Weights of a small autoregressive pixel model.
Training: cautious_adamw at rate 0.00099, 15500 steps, batches of 64.
Rows from block 3 of a small autoregressive pixel model, named by matrix and row number. Rows with one number belong to one neuron. Each number is 128 + 24 x the weight over its row's rms, rounded and kept within 0 to 255. All counts start at 0.
After each neuron's rows are labels from the 100 images, of 14976, where the neuron reaches its highest value: "responds to" is what is common among them. Only what is clearly more common there than usual is listed. The data: numbers of one to four digits printed on busy colour backdrops. In brackets: how many of the 100.
# fc1: MLP up (model.blocks.3.mlp.fc1.weight, 1536x384), inputs 273-311
# fc2: MLP down (model.blocks.3.mlp.fc2.weight, 384x1536, transposed), outputs 273-311

fc1.256 [119 120 137 100 136 151 119 153 133 124 140 152 157  64 117 120 116 136 119 129 138 149 150 133 160 112 123 121 138 128 119 108 134 134 111 143 113 125 134]
fc2.256 [126 110 156 151 105 151 193 144  81 127 159 136  89 174 135 123 137 117 130 153 151 108 110 136 135 137 116 154 122 135 157  90 106  94 123 134  94 149 137]
responds to: bold (76); length: two (61); red ink (28); teal ink (27)

fc1.276 [123 139 120 151 171 151 127 139 146 121 129 147 125  91 119 151 100 139 182 127 109 136 142 111 129 153 157 130 108 116  99 102 149 108 143 100 117 121 120]
fc2.276 [152 131  77 132 125 126 134 118 144 103 147 106 134 130 141  97 102 118 152 176 113 111 150 137 107 120 101 111 146 135 138 147 132 110  52 126 167 120 106]
responds to: yellow ink (61)

fc1.743 [120 170 130 131 149 155 108 148 168 185 157 145 107  97 126 156 143 103 142  74 121 143 130 121 133  99 138 110 153 118  86 131 103 140 145 133 135 132 137]
fc2.743 [152 126  96 135 122 170 150  94 126 111 102 157 127  98 110 113 165 153  83 112 134 158  97 126 141 133 115  86  40  77  78 147 121 127 105 181 134 117 138]
responds to: on a plate (83); orange ink (36)

fc1.234 [122 123 134 114 154 100 100 143 119 174 147 151 116 128 159 109 101 177 137 101 146 122 164  98  68 123 158  86 109  84  99 152 116 114 144  87 183 104 145]
fc2.234 [112 104 159 116 178 147 126 129  73 111  97 109 135 102 169 134  99 139 141 148 145 106 100 138 122 119 144 137  49 102 150 134 134 141 108 164 114 148 140]
responds to: red ink (30)

fc1.665 [116 116 150 146 146 101 118 173 126 121 142 130 172 162 178  92 126 141 119 124 166 124 104 119 177 124 123 113 123 191 156 129  94 141 164 121 127 108 139]
fc2.665 [167 141 133  86 110 116 157 123 106 143 122 146 153  86 152 108 112  83 134 125  83 119 125 133 103 123 128 139 116  85 140 135 169 159 127 141 176 137 143]
responds to: bold (78); length: one (53)

fc1.177 [111 173 144 108  93 128 119 174 167 142 119 147  99 143 108 185 124 134 108 117 124 128 110 124 168  85 131 100 113 142  86 177  91 177 132 145 149 118 138]
fc2.177 [118 155 123 132 133  91 124 122 167 130 122  93  73 119 117 113 107 128 111 123  99  90 111 117 175  99 106 130 158 175 138 139 183 138 151  81 119 148 166]
responds to: bold (74); grey ink (66); length: one (64); yellow ink (28)

fc1.188 [114 118 152  87 163 151 184 127 121 142 158 139 111 108 105 118 155 157 103 103 167 158 150 102 158 150 136 112 125 128 128 127 104 164 129 164 138 128 111]
fc2.188 [105 115 131 124 149 131 127 159 132 131  74 109 130 106 139 133 151 144 138 124 179 112 141 100 156 110 137 152  98 156 138 119 131 151 126 141 179  76 137]
responds to: purple ink (25)

fc1.33 [ 96 173 143 114 158 164 141 127 135 134 104 154  97 144 131 138 130 155 108  70 130 136 161 104 203 116 119 116 130 158 137 141 138 127 164 139 104 149 107]
fc2.33 [ 99 111 133 152 165 107 106 170 177 130 122 126  93  93 119 113 143 163 131 124 177 124 118 139 159 139 137 112 125 144 141 138 121 121 144 116 141  85 148]
responds to: yellow ink (27)

fc1.410 [134 185 143 132 116 140 107 104 140 184  95 119 120 121 103 124 104 150 134 112 124 170 128 115 180 135 113 110 125 102 119 152 112 130 144 125 135 108 149]
fc2.410 [145 131 146 167  92 100 136 135 161 186 126 113  94  99 126 123 118 161 113 106 157 156 153 107 137 172 149  76 168 114 123 122 134 112 164 158 108 101 107]
responds to: bold (79); purple ink (46); red ink (35)

fc1.90 [124 155 128 108 116 174 121 180 137 102 148 140 152  97  96 149 154 167 125 126  99 122 135 189 153 124 110 101 146 184 169 122 120 196 129 197 100 135 130]
fc2.90 [147  89 119  96  98 155 115 128 103 125 131 141 130 106 134  91 139 114  89 124 150 113 150 138 132 151 172 112 151 132 122 105 117 124 110 111 142  99 166]
responds to: bold (72); on a plate (70); green ink (31)

fc1.9 [115 179 110  91  99 151  82 130 133 131 133 126 123 127 100 151 116 102 134 144 137 162 121 148 149 132 126 125  89 136 132 120 134 152 121 134 161  80 133]
fc2.9 [130 117 163 134 147 111 104 105 123 142 167 112 100 121 125 144  95 116 164 143 120 158 145 118  79 123 146 128 152 133 151 110 114 143 122 101 145 119 126]
responds to: purple ink (72)

fc1.462 [118 122 133 109 147 161 193 143 120 153 119 137 162 148 135 168 124 124 128  83 140 118 144 149 137 111 114 129 114 155 127 134 150 132 130 172 112 119  87]
fc2.462 [123 124 158 128 166 157 164 130 108 158 110 125 121 120 125 151  90 121 127 107 156 109 149 105 138 147  97 132  84 129 118 197 110 144 144 144 121 129  68]
responds to: on a plate (74)

fc1.532 [ 76 162 141  98 132 150 102 163 144 145  93 113 141 122 132 117  87 200 142  97 125 164 128 104 165 147 143 140 142 143 122 159  99 184 143 150 188 109 170]
fc2.532 [135  91 135 113 104 140 139 105 150 122 137  46 114 131 117 113 111 128 120 127 129 128  89 101 136 155 149 121 157 126 122 132 140 120 155 140  60 126 181]
responds to: purple ink (34); green ink (25)

fc1.152 [138 155 168 140 140  87 158 140 111 120 167 123 114  50 112 156 142 125  83 102 150 110 151 133 124 141 127 137 175 161 141 131 122 119 155 145  99 159 104]
fc2.152 [137 157  96 150 169  94 160 153  94 146 110 102 120 149 138 122 110 162 122 133 160 122  68 150 163  80 157 116 139 145 153 114 156  89 117 126 142 148 146]
responds to: purple ink (58)

fc1.738 [109  93 113 130 138 161 121 133 132 132 192 141 167 148 131 127 128  95 127 149 135 156 126 115 115  97  98  93 120  88 163 121  84 126 127 133 125 108 111]
fc2.738 [126 142 130 103 101 100 135 124 130 119  79  91 107 158 135 100 133 164  73 101 115 147 110 111 145 112 134 108 102 115  69 158 117  92 114 172 108 158 129]
responds to: bold (89); orange ink (57); purple ink (36)

fc1.107 [ 92  71 133  98 158 155 148 143 116 108 178 145 152 133 135 138 118 137 146 146 164 141 112 155 120 146  86 104 108 124 114 160 110 158 137 114 127 127 145]
fc2.107 [133 120 100  92 119 104 140 116 120 102 121 112 116 149  86 153 124 107 137 130 171 111  89 148 156 118 116 141 117 116 111  90 134 122 120 126 143 126 120]
responds to: on a plate (79)

fc1.162 [127  99 152 129 131 167 156 134 135 124 142 159 165 114 138 135 112 109 173 102 129 129  90 132 120 141  83 134 139 122 146 136 131 156 123 135 165  96 124]
fc2.162 [125 112 128 112 138 148 117 113 118 160 106 163 154 121 159 145 118 141 153 135  95 104 122 112 157 120 130 121  87 124 133 133  97 134 101 130 114 148 135]
responds to: on a plate (68)

fc1.578 [111 108 123 133 116 155 110 179 142 134 134 152 146 100 116 103 103 125 145 152 128 127 106 139 109 108 139  99 126 130 125 146  71 161 122 126 153 122 131]
fc2.578 [125 113 191 128 142 119 114 139 129 136 149 142 119 135 125 160 119 108 117 112 129 135 127 143 115 168 129 142 100 127 125 108  83 147 176 147  93 108 112]
responds to: blue ink (80); bold (80); length: one (69)

fc1.264 [115 167 104  98 111 140 107 129 142 136 106 129 106  87 118 132  97 138 129 110 157 153  73 109 111 110 132 166 152 138 147 130 128 146 136 115 162 163 135]
fc2.264 [110 117 146 114 134 124 129  83 142 146 107 117 122 141  93 118 109 151 135  90 148 138 135  82  88 110 145 124 120 143 151 121 147 135 138 139 124 111  98]
responds to: purple ink (84)

fc1.248 [144 155 148 160 123 118 181 132 102 142 134 171 167 163 140 122 120 126 137 100 114 132 114 109 111 121 116 132 137 133  97 142 115 113 134  98 122  80 101]
fc2.248 [145 107 148  92 145 152 140 144 106 114 133  95 141 151 123  77 137 141 115 121 141 138 118 130 136 140 129 173 116 123 157 105 121  82 127 146 117 133 184]
responds to: red ink (93); bold (79)

fc1.482 [131 139 122 145 137 142 102 118  96 121 149 162 139 124 145 115 116  91 108 136 140 163 139 113 116 100 135 119 116 140  99 119 136 135 104 121 138 164 130]
fc2.482 [148 147 102 138 109 120 123 121 137 129 174 135 149 148 101 119 149 116  87 156 113 134 152 187 163 149 154 144  86 137  95 126 178 107 110 129 127 150 117]
responds to: yellow ink (60); length: two (51)

fc1.431 [133 119 123 142 114 142 160 114 147 132 133 143 133  90 157 115 122 104 182 102  84 160 145 150  94 116 145 139 131 129 135 157 151 180 154 100 129 100 150]
fc2.431 [111 145  83 130 151 127 165 118 147 115 152 121 136 151 114 162 132 135 148 139 111 125 157 148 136 129 130 149 157 140 113 142 132 121 139 134 119 132  99]
responds to: blue ink (54)

fc1.133 [166 112 137 106 105 136 127  96 148 111 140 119 129 132  81 141 122 127 178 105 133 133 155 153 100  99 120 119 166 103  85 132 117 136 110 175 171 155 115]
fc2.133 [162 170 110 127 100 142 125  60 132 122  99 116 117 132 155 143 117 129 182 124 113 125 102 123  99  96  93 120 119  89 126 138 169 108  80 116 159 138 133]
responds to: on a plate (72)

fc1.257 [161 114 142 136 157 135 112 171  99 132 160 132 100 110 142 135 104 126 157 118 117 108 113 118 153 134 100 117 100 130 160 129 128 160 131 182 114 133 158]
fc2.257 [108 106 111 150 126 114 107  87 121 150 126  99 128 161 152 112 114 132 163 146 130 119 153 112 121 141 109 128 170 154 149 100 132 121  80 151 139 110 167]
responds to: red ink (43)

fc1.540 [117 167 125 120  99 150 142 144 151 143 138 150  83 108 137 152 134 134 135 136 127 130 153 132 150  92 145  92 164 128 102 175  99 111 159 132 117 141 114]
fc2.540 [112 147 104 125 124 104 100 171 153 130 126 119 156 105 130  77  94 172 101 103 144  99  97 129 125 116 128 104 142 157 155 146 123 126 151  99 135 113 141]
responds to: on a plate (90); blue ink (25)

fc1.24 [114 124 107 167 124 104 103 127 137  88 126 113 138 150  87 106 150 112 113 105 152 108 103 108 180 129 127 136 129 148 167 122 119 127 158 128 119  85 136]
fc2.24 [140 176 122 191 155 112  80 142  75 128 143  98 115 137  97 130 142 119 161  58 141 164 151 123 165 119 108 106 108 132 115 124 131 114 152 152 128  96 101]
responds to: red ink (25)

fc1.437 [118 106 128 106 153 168 186 162 133  91 120 109 175  96 133 120 135 101 121 102  92 135 141 168 117 117 178 151 146 158 119 171 114 155 104 129 111 128 162]
fc2.437 [117 168 130 129 121 115 147 103 123 150 117 150  93 163 108 131 103  89 128 123 146 193 121 145 188 159 146 123 124  92 138 106 111 110 140 119 135 129 121]
responds to: blue ink (100)

fc1.572 [162 126 145 108 102 107 170 165 139 168 191 163 128 112 124 146  92 120 142 135 123 113 106 180 114 126 142 124 142 142 154 169 129 191 148 119 128 123 164]
fc2.572 [168 127 139 151 151  87 156 125 127 150 116 135 128 130  83 136 110 145  78 141 105 160 134 154  91  90 150  89 121 128 103 137 133 137 176 106 110 122  96]
responds to: bold (98); length: one (76); red ink (39); blue ink (34)

fc1.185 [151 117 140 137 145 170 161 162 153 115 179 141 104 154 101 126 113 130 157 171 131 151  95 159 150 123 102 111  84 129 150 153 109 200 119 119 127  99 152]
fc2.185 [145 108 157 117 134  91 115  77 139 166 120 127 136 112 123 145  73 137  88 127 139 129 124 146 119 113 127 115 175 122 125 127 141 102 135 112 152 173 105]
responds to: bold (98); length: one (77); blue ink (34); red ink (32)

fc1.365 [150 123 137 149  93 124 147 132 182 163 168 119 109  81  89 152 134 120 123 118 161 151 134 115 151 108 155 148 130 130 121 161 118 161 114 172 152 123 108]
fc2.365 [ 98 131 161  88 165 110 130 168 139 134  76 146 139 126 127 103 118 120 135  89 138 103 147 119 108 115 137 125 158 201 127 119 141 164 172 108 136  84 139]
responds to: on a plate (73)

fc1.397 [ 91 118 156 116 117 157 122 182 149  93 148 120 133  91 154 106 102 114 128 127  97 149 112 129 123 149 118 129  99 182 118 121 143 162 121 139 193 129 125]
fc2.397 [160 107 118 124 131 129 116 137  71 126 186  90  99 125 150 123 121 100 132 144 130 141 103 148 103 124 173 137 142 102  94 147 112 141 125 124 100 126 131]
responds to: on a plate (66); red ink (28)

fc1.103 [124 134 157  92 125  92 105 124 147 153 128 131 150  97 113 138  74 190 129 173 176 150 130 148 157 115 115 117 159  94 122 147  81 154 147 134 162 128 136]
fc2.103 [129 136 117 156 113 110 127 116 113 141 138  53 119 149 148 108 142 112 147 126 126 143 130 108 103 136 148  96 155 127 148 145 141 154 133 108 121 134 143]
responds to: on a plate (97)

fc1.668 [138 120 113 146 141 144 113 145 133 171 122 124 142 157 115 172 141 137 113 126  93 179 116 136 105 134 103 167 125 130 165 119 123 148 150 188 117 137 159]
fc2.668 [135 202 129 111 134 106 108 144 138 173 102  87 125 185  99 143 100 136 115 122 117 129 143 123 157 126 132 139 183 136 174 145 109  99 145 116  97 123 106]
responds to: on a plate (88)

fc1.706 [104  96 144 110 127 203 120 119 136 108 133 154 166  75 118 113 110 131 133 128  68  98 100 151  72 135 124 126 127 140 170 127  96 124 141 155  92 106 166]
fc2.706 [ 92 128  96 113  98 132 137 102 105  88 124 164 161  99 132 153 149  85 153  94 160 106 120 140 161  98 118 124 111 168 180 130 131 108 129 171 151 151 147]
responds to: on a plate (92); black ink (27)

fc1.719 [138 118 113 150 161 147 120 133 117 102 108 125 190 127 119  92  70 165 147 113 128 129 117 137  98 154 153 160 107 112 112 121  94 174 149 156  98  99 164]
fc2.719 [128 129 139 125 134 103 128 125 136 122 130 120 103 195 142 150 158 150 115 140 101 141 117 106 156 152  89 161 140 142 164 108 120 125 120 149 120 159 129]
responds to: red ink (95)

fc1.321 [114 139  79  93  84 168 173 149 128  93 123 161 150 100 128 118 140 100 125 127 170 122 104 163 164 100 138 100 129 136 119 131  98 139 125 140 145 130 171]
fc2.321 [131 139 154 132  91 102 137 120 117 156 130 138 120 109 156  94 130 147 185 132 177 148 102 143 159 179 178  90 124 105 136 105 102  90 120 182 116 112 144]
responds to: blue ink (88); bold (84); length: one (52)

fc1.242 [126 113 152 138 122  68 163 195 125 159 191 124 137  92  95 141 122 163 113 117 139 114 127 135 116  99 149 165 145 103 125 167 154 167 169 155 134 137 154]
fc2.242 [132 126 146 142 171  98 138 158 118 171 125 111 114 116 125 109 110 124 100  94 173  88  89 123 141 127 121  70 145 155 143 130 127 164 145 106 151  97 163]
responds to: on a plate (81)

fc1.474 [114 131 143 104  95 162 112 131 115 137 149 169  86 126 111 138 139  87 122 108 110 130 126 128 146 114 169  79 148 118 114 170 131 127 171 138  88 141 170]
fc2.474 [126 140 119 113 123 122  84 155 142 141 135 129 133  95 119 131 139  66 140 121 142 108 108 153 176 147 123 146  79 119 105 150  96 152 161 178 121 162 154]
responds to: bold (72); on a plate (68); brown ink (67)

fc1.562 [144 145  91 198 125 134 105 121 116 133 126 127 118 142 126 153 109 161 103 155 133 163  81 113  90 142 113 123 123 101 149 115  82 128 132 132 124  78 125]
fc2.562 [140 125 157 127 133 132 148 146  78 146 163 144  88 120 110 152 112 145  76 132 146 157 131 163 122 108 121 120 130 121 136 137  91  91 132 112 139 200  92]
responds to: purple ink (94); bold (76)

fc1.10 [132 129 122 110 118 170 153 211 109 130 137 147 157 131 128 131 144 109 160 139 140 158 171 158  99  88 134 112  86 172 137 151 112 184 133 146 130 133 171]
fc2.10 [123 116 142 146 130 128 155 116 134 112 138 149 116 119  90 164 114 113 104 139  84 141 138 159 102  95 122 113 139 134 129 142 109  86 125 134 111 178 120]
responds to: bold (97); length: one (63); red ink (60); blue ink (35)

fc1.499 [133 132 134 125  90 144 184 166 139 121 116 136  91 114 127 125 126 120 140 150 149 146  86 148 152 116  95  96 106 106 136 156 118 163 106 138 184 145 123]
fc2.499 [170  90  98 147 124 127 121 125  94 106 153  94 115 132 129 121  97 112 142 170 158 155 137 109 121 148 133 141 129  83 124 109 153 132 126 126 115 144  95]
responds to: blue ink (89); bold (81)

fc1.614 [155 146 120 156 124 118 161 125 128 154 192 172 105 153 103 117  99 165  95  97 127 107 123 167 139 160 152 145  99  90 119 134 115 154 115 102 125 143 105]
fc2.614 [153 154 130 103 100 130 148 149 150 117 150 141  85 178 131 104 127  71 101 167 138 125  93 144 126 134 107 116 129 119 111  95 145 121 103  89 150 142  99]
responds to: pink ink (49)

fc1.464 [140 109 146  98 126 174 145 189 150 118 112 136 132  95  79 153 118 155 149 106 105 165 137 126  88  99  97 154 143 115 140 159 106 177 152 158 117 127 140]
fc2.464 [142 126 120 129 103 140  98 147 133 115 160 125 143 140 160 128 135 149 159 107 134 181 113 118  73 107 156 117 150  93  98 140 130 108 117 125  80 160 121]
responds to: purple ink (68); on a plate (67)

fc1.470 [146 133 157 111  90 184 137 129 118 136 165 163 132 124 129 117 134 105 106 109 144 146 119 121 171 131 114  94 140 114 179 111 119 166 147 123  89 157 153]
fc2.470 [ 83 146 155 155 122 164 110 127 128  92 148  86 130 111 148 132 112 151  86 131 130 163 139 132 120 135 113  77 114 116 123 142  84 117 115 125 120 133 143]
responds to: bold (73); length: one (50); purple ink (49); red ink (36)

fc1.396 [ 86 126  93 114 114 158 127 169 142  95  97 110 139 117 133 136 139 109 102 110 114 142 146 140 115  78 116  92 142 104  90 171 148 127  93 137 150  93 112]
fc2.396 [108 140 120 101 124 143 177 146  99 132 132 135 124 132 103 157 132 100 105 131 129 202 142 140 122 119 119 146 128 149 133 139  91 134 106 169 103 148 120]
responds to: blue ink (57)

fc1.344 [124 112 123  62 110 149 181 109 137 113 123 177 107 144 117 115 126 151 151 111 140 126 104 130 126 143 136 138 152  95 120 118 125 134 115 125 151 105 159]
fc2.344 [106 127 132 159 163 158 134 150 117 134 207 103  88 159 123 163 174 110 136 169 135 136 182 119 143 150 105 131 107 112 147  89 114 143 137 127 102 163 104]
responds to: on a plate (71); brown ink (49)

fc1.96 [135 131 117 105 138 116 103 124 173 119 166 153 123 142 109 157 116 156 165 139  99 140 131 172 107  99 146 127 137 143 110 147 126 173 104 146 108 120 165]
fc2.96 [108 118 160  93 165 132 118 152 142 141 105 156 134  95  98 136 172 105  93 116 117 133 144 104 133 102 178 109  66 142 136 138 145 123 147 166  89 151 130]
responds to: purple ink (30)

fc1.200 [108 153 151 118 113 139  82 159 135 161 105 147 138 104 144 116 124 136 209 171 122 161 119 143 185 105 137 126 142 138 120 133 108 155 127 143 182 129 102]
fc2.200 [151 143 131 141 128 101  65 119 133 122 127 136 182 112 136 123 133 137 124 122 118 116 191 121  95 117 169 104 127 129 126 150 150 130 132 132 135 115 129]
responds to: bold (82); red ink (71); on a plate (65)

fc1.63 [137 129 128 118 139 101 188  88 141 105 115 150 143 121 139 127 121 177 139 119 146 126 131 162 114 136 145 117 113 144 105 114  98 158 156 110 147  82 133]
fc2.63 [148 106 144 161 142 144 112 151 125 143 180 133 139 109 132  76  95 127 127 124 119 140 112 121  95 101 144 160 141 105 161  97 138 150 143 111 151 170 124]
responds to: pink ink (41)

fc1.543 [125 148 123  89 131 158 158 136 120 128  96 144 116 128 107 125 130 137 142 134  65 156 102 140 120 116 132 117 112 126 145 104 130 124 130 122  87 112 108]
fc2.543 [137 182  98 124 107 114 140 100  99 113 160 102 106 133 109  96 149 132 144  86 179 157 122 145 132 140 133  78 156 136 147  65 119  53 108 126 114 118 149]
responds to: on a plate (72); purple ink (58)

fc1.324 [188 148 153 126 113 120 182 131  99 164 163 120 171 146 124 122 137 112 142 173 137 135 119 141 111 116 117 104 133 124 100 127 105  96 139 120 108 130 141]
fc2.324 [115  98 113 107 126 121 116 103 152 119 104 132 118 130 117 143 136 129 115 125 121 103 150 117 153 141 123 142 137 129 149 133 132 106 121 111 120 134 170]
responds to: red ink (54); blue ink (45)

fc1.255 [172 118  89 117 120  82 114 159 113 131 142 106 117 148 127 140  96 122 132 105 106 122 125 124 130 122 122 131 144 137 100 126 113 130  92 155 169 112 113]
fc2.255 [109 129 157 149 162 186 169 102 125  99 151 146  85 162 142 163 153 147 137 124 116 193 131 111 117 136 124 140  90 126 167 103 133 135 166 102  89 134  90]
responds to: purple ink (97)

fc1.338 [147 135 107  98  85 110 125 188 117 124 166 119 136  98  91 157 120  98 163 134 135 156 112 131 107 131 129 113 149 110 110 139 117 167 109 181 141 165 118]
fc2.338 [145 148 124  83 137 135 116 126  94 115 171 145 119 172 128 140 139 145 162 182 107 175 113 133 121 107 113 157 163 128 144 122 182 117  91 138 107 138 128]
responds to: purple ink (96); bold (77); length: two (52)

fc1.424 [ 99 115 133 118 188 168 128 155 122 116 134 154 183 100 146 121 117 183 108 132 127 124 116 112 158 125 158 134  97 121 108 139 129 142 125 103 162  95 127]
fc2.424 [170 129 117 160  97 108 118 112 110 138 137 106 129 122 138 139  74 145  75 106 130 108 113 128 131 149 131 115 121 147 129 148 116 181  85 115  77 132 104]
responds to: yellow ink (63); orange ink (35)

fc1.566 [119 113 117 136 128 161 127 160 118 109 110 120 119 115 135 145 139 113 103 155 120 127 129 143 137 100 149 140 150 127 124 136 124 144  69 146 161 113 153]
fc2.566 [112 135 158 114 121 129 138 128 131 131  90 129 119 127 108 156 115  97 108 143 146 215 142 128 144 119 118 117 129 122 160 135 103 118 136 175  81 179 123]
responds to: blue ink (100)

fc1.1 [153 124 126 114 169 146 162 152 148 118 171 171 139  97  72 127  91 135 110 123 114 123  74 133 137 104 110 129 122 130 157 144 131 191 146 142 136 115 132]
fc2.1 [126 131 179  82 144 118 126 134 173 179  86 108 144 131 139 143  91 141 133 101  98 136 168 127 122 141 139 133 125 115  81 176 157 146 173 110  90 105 142]
responds to: on a plate (96); black ink (25)

fc1.516 [123 136  97 105 152 153  91 143 148 150  85 127 131 117 133 177 129 146 101 136 140 148 108 126 107  58 145 121 158 123 146 133 116 138 134 156 112 111 127]
fc2.516 [107 123 151 147 144 137 129 118 158 152 127 125 110 155 146 124 113 150  95 152 136 167 166 113 144 161  95 128  98 120 102 128  99 141 121 105 105 120 108]
responds to: blue ink (80); on a plate (71)

fc1.58 [122 111 135  98 143 111 110 129 121 106 145 154 151 102 126 125  78 151 153 166 117 110 132 135 104 135 110 101 110 142 124 141 147 128 101 129 146 126 107]
fc2.58 [122 107 128 171 130 160 135 102 121 112 158 129 114 105 133 150 127 111 115 103 104 142 160  80 137 180 131  90 126 100 124 102 172 168 151 153  94 116 131]
responds to: yellow ink (42)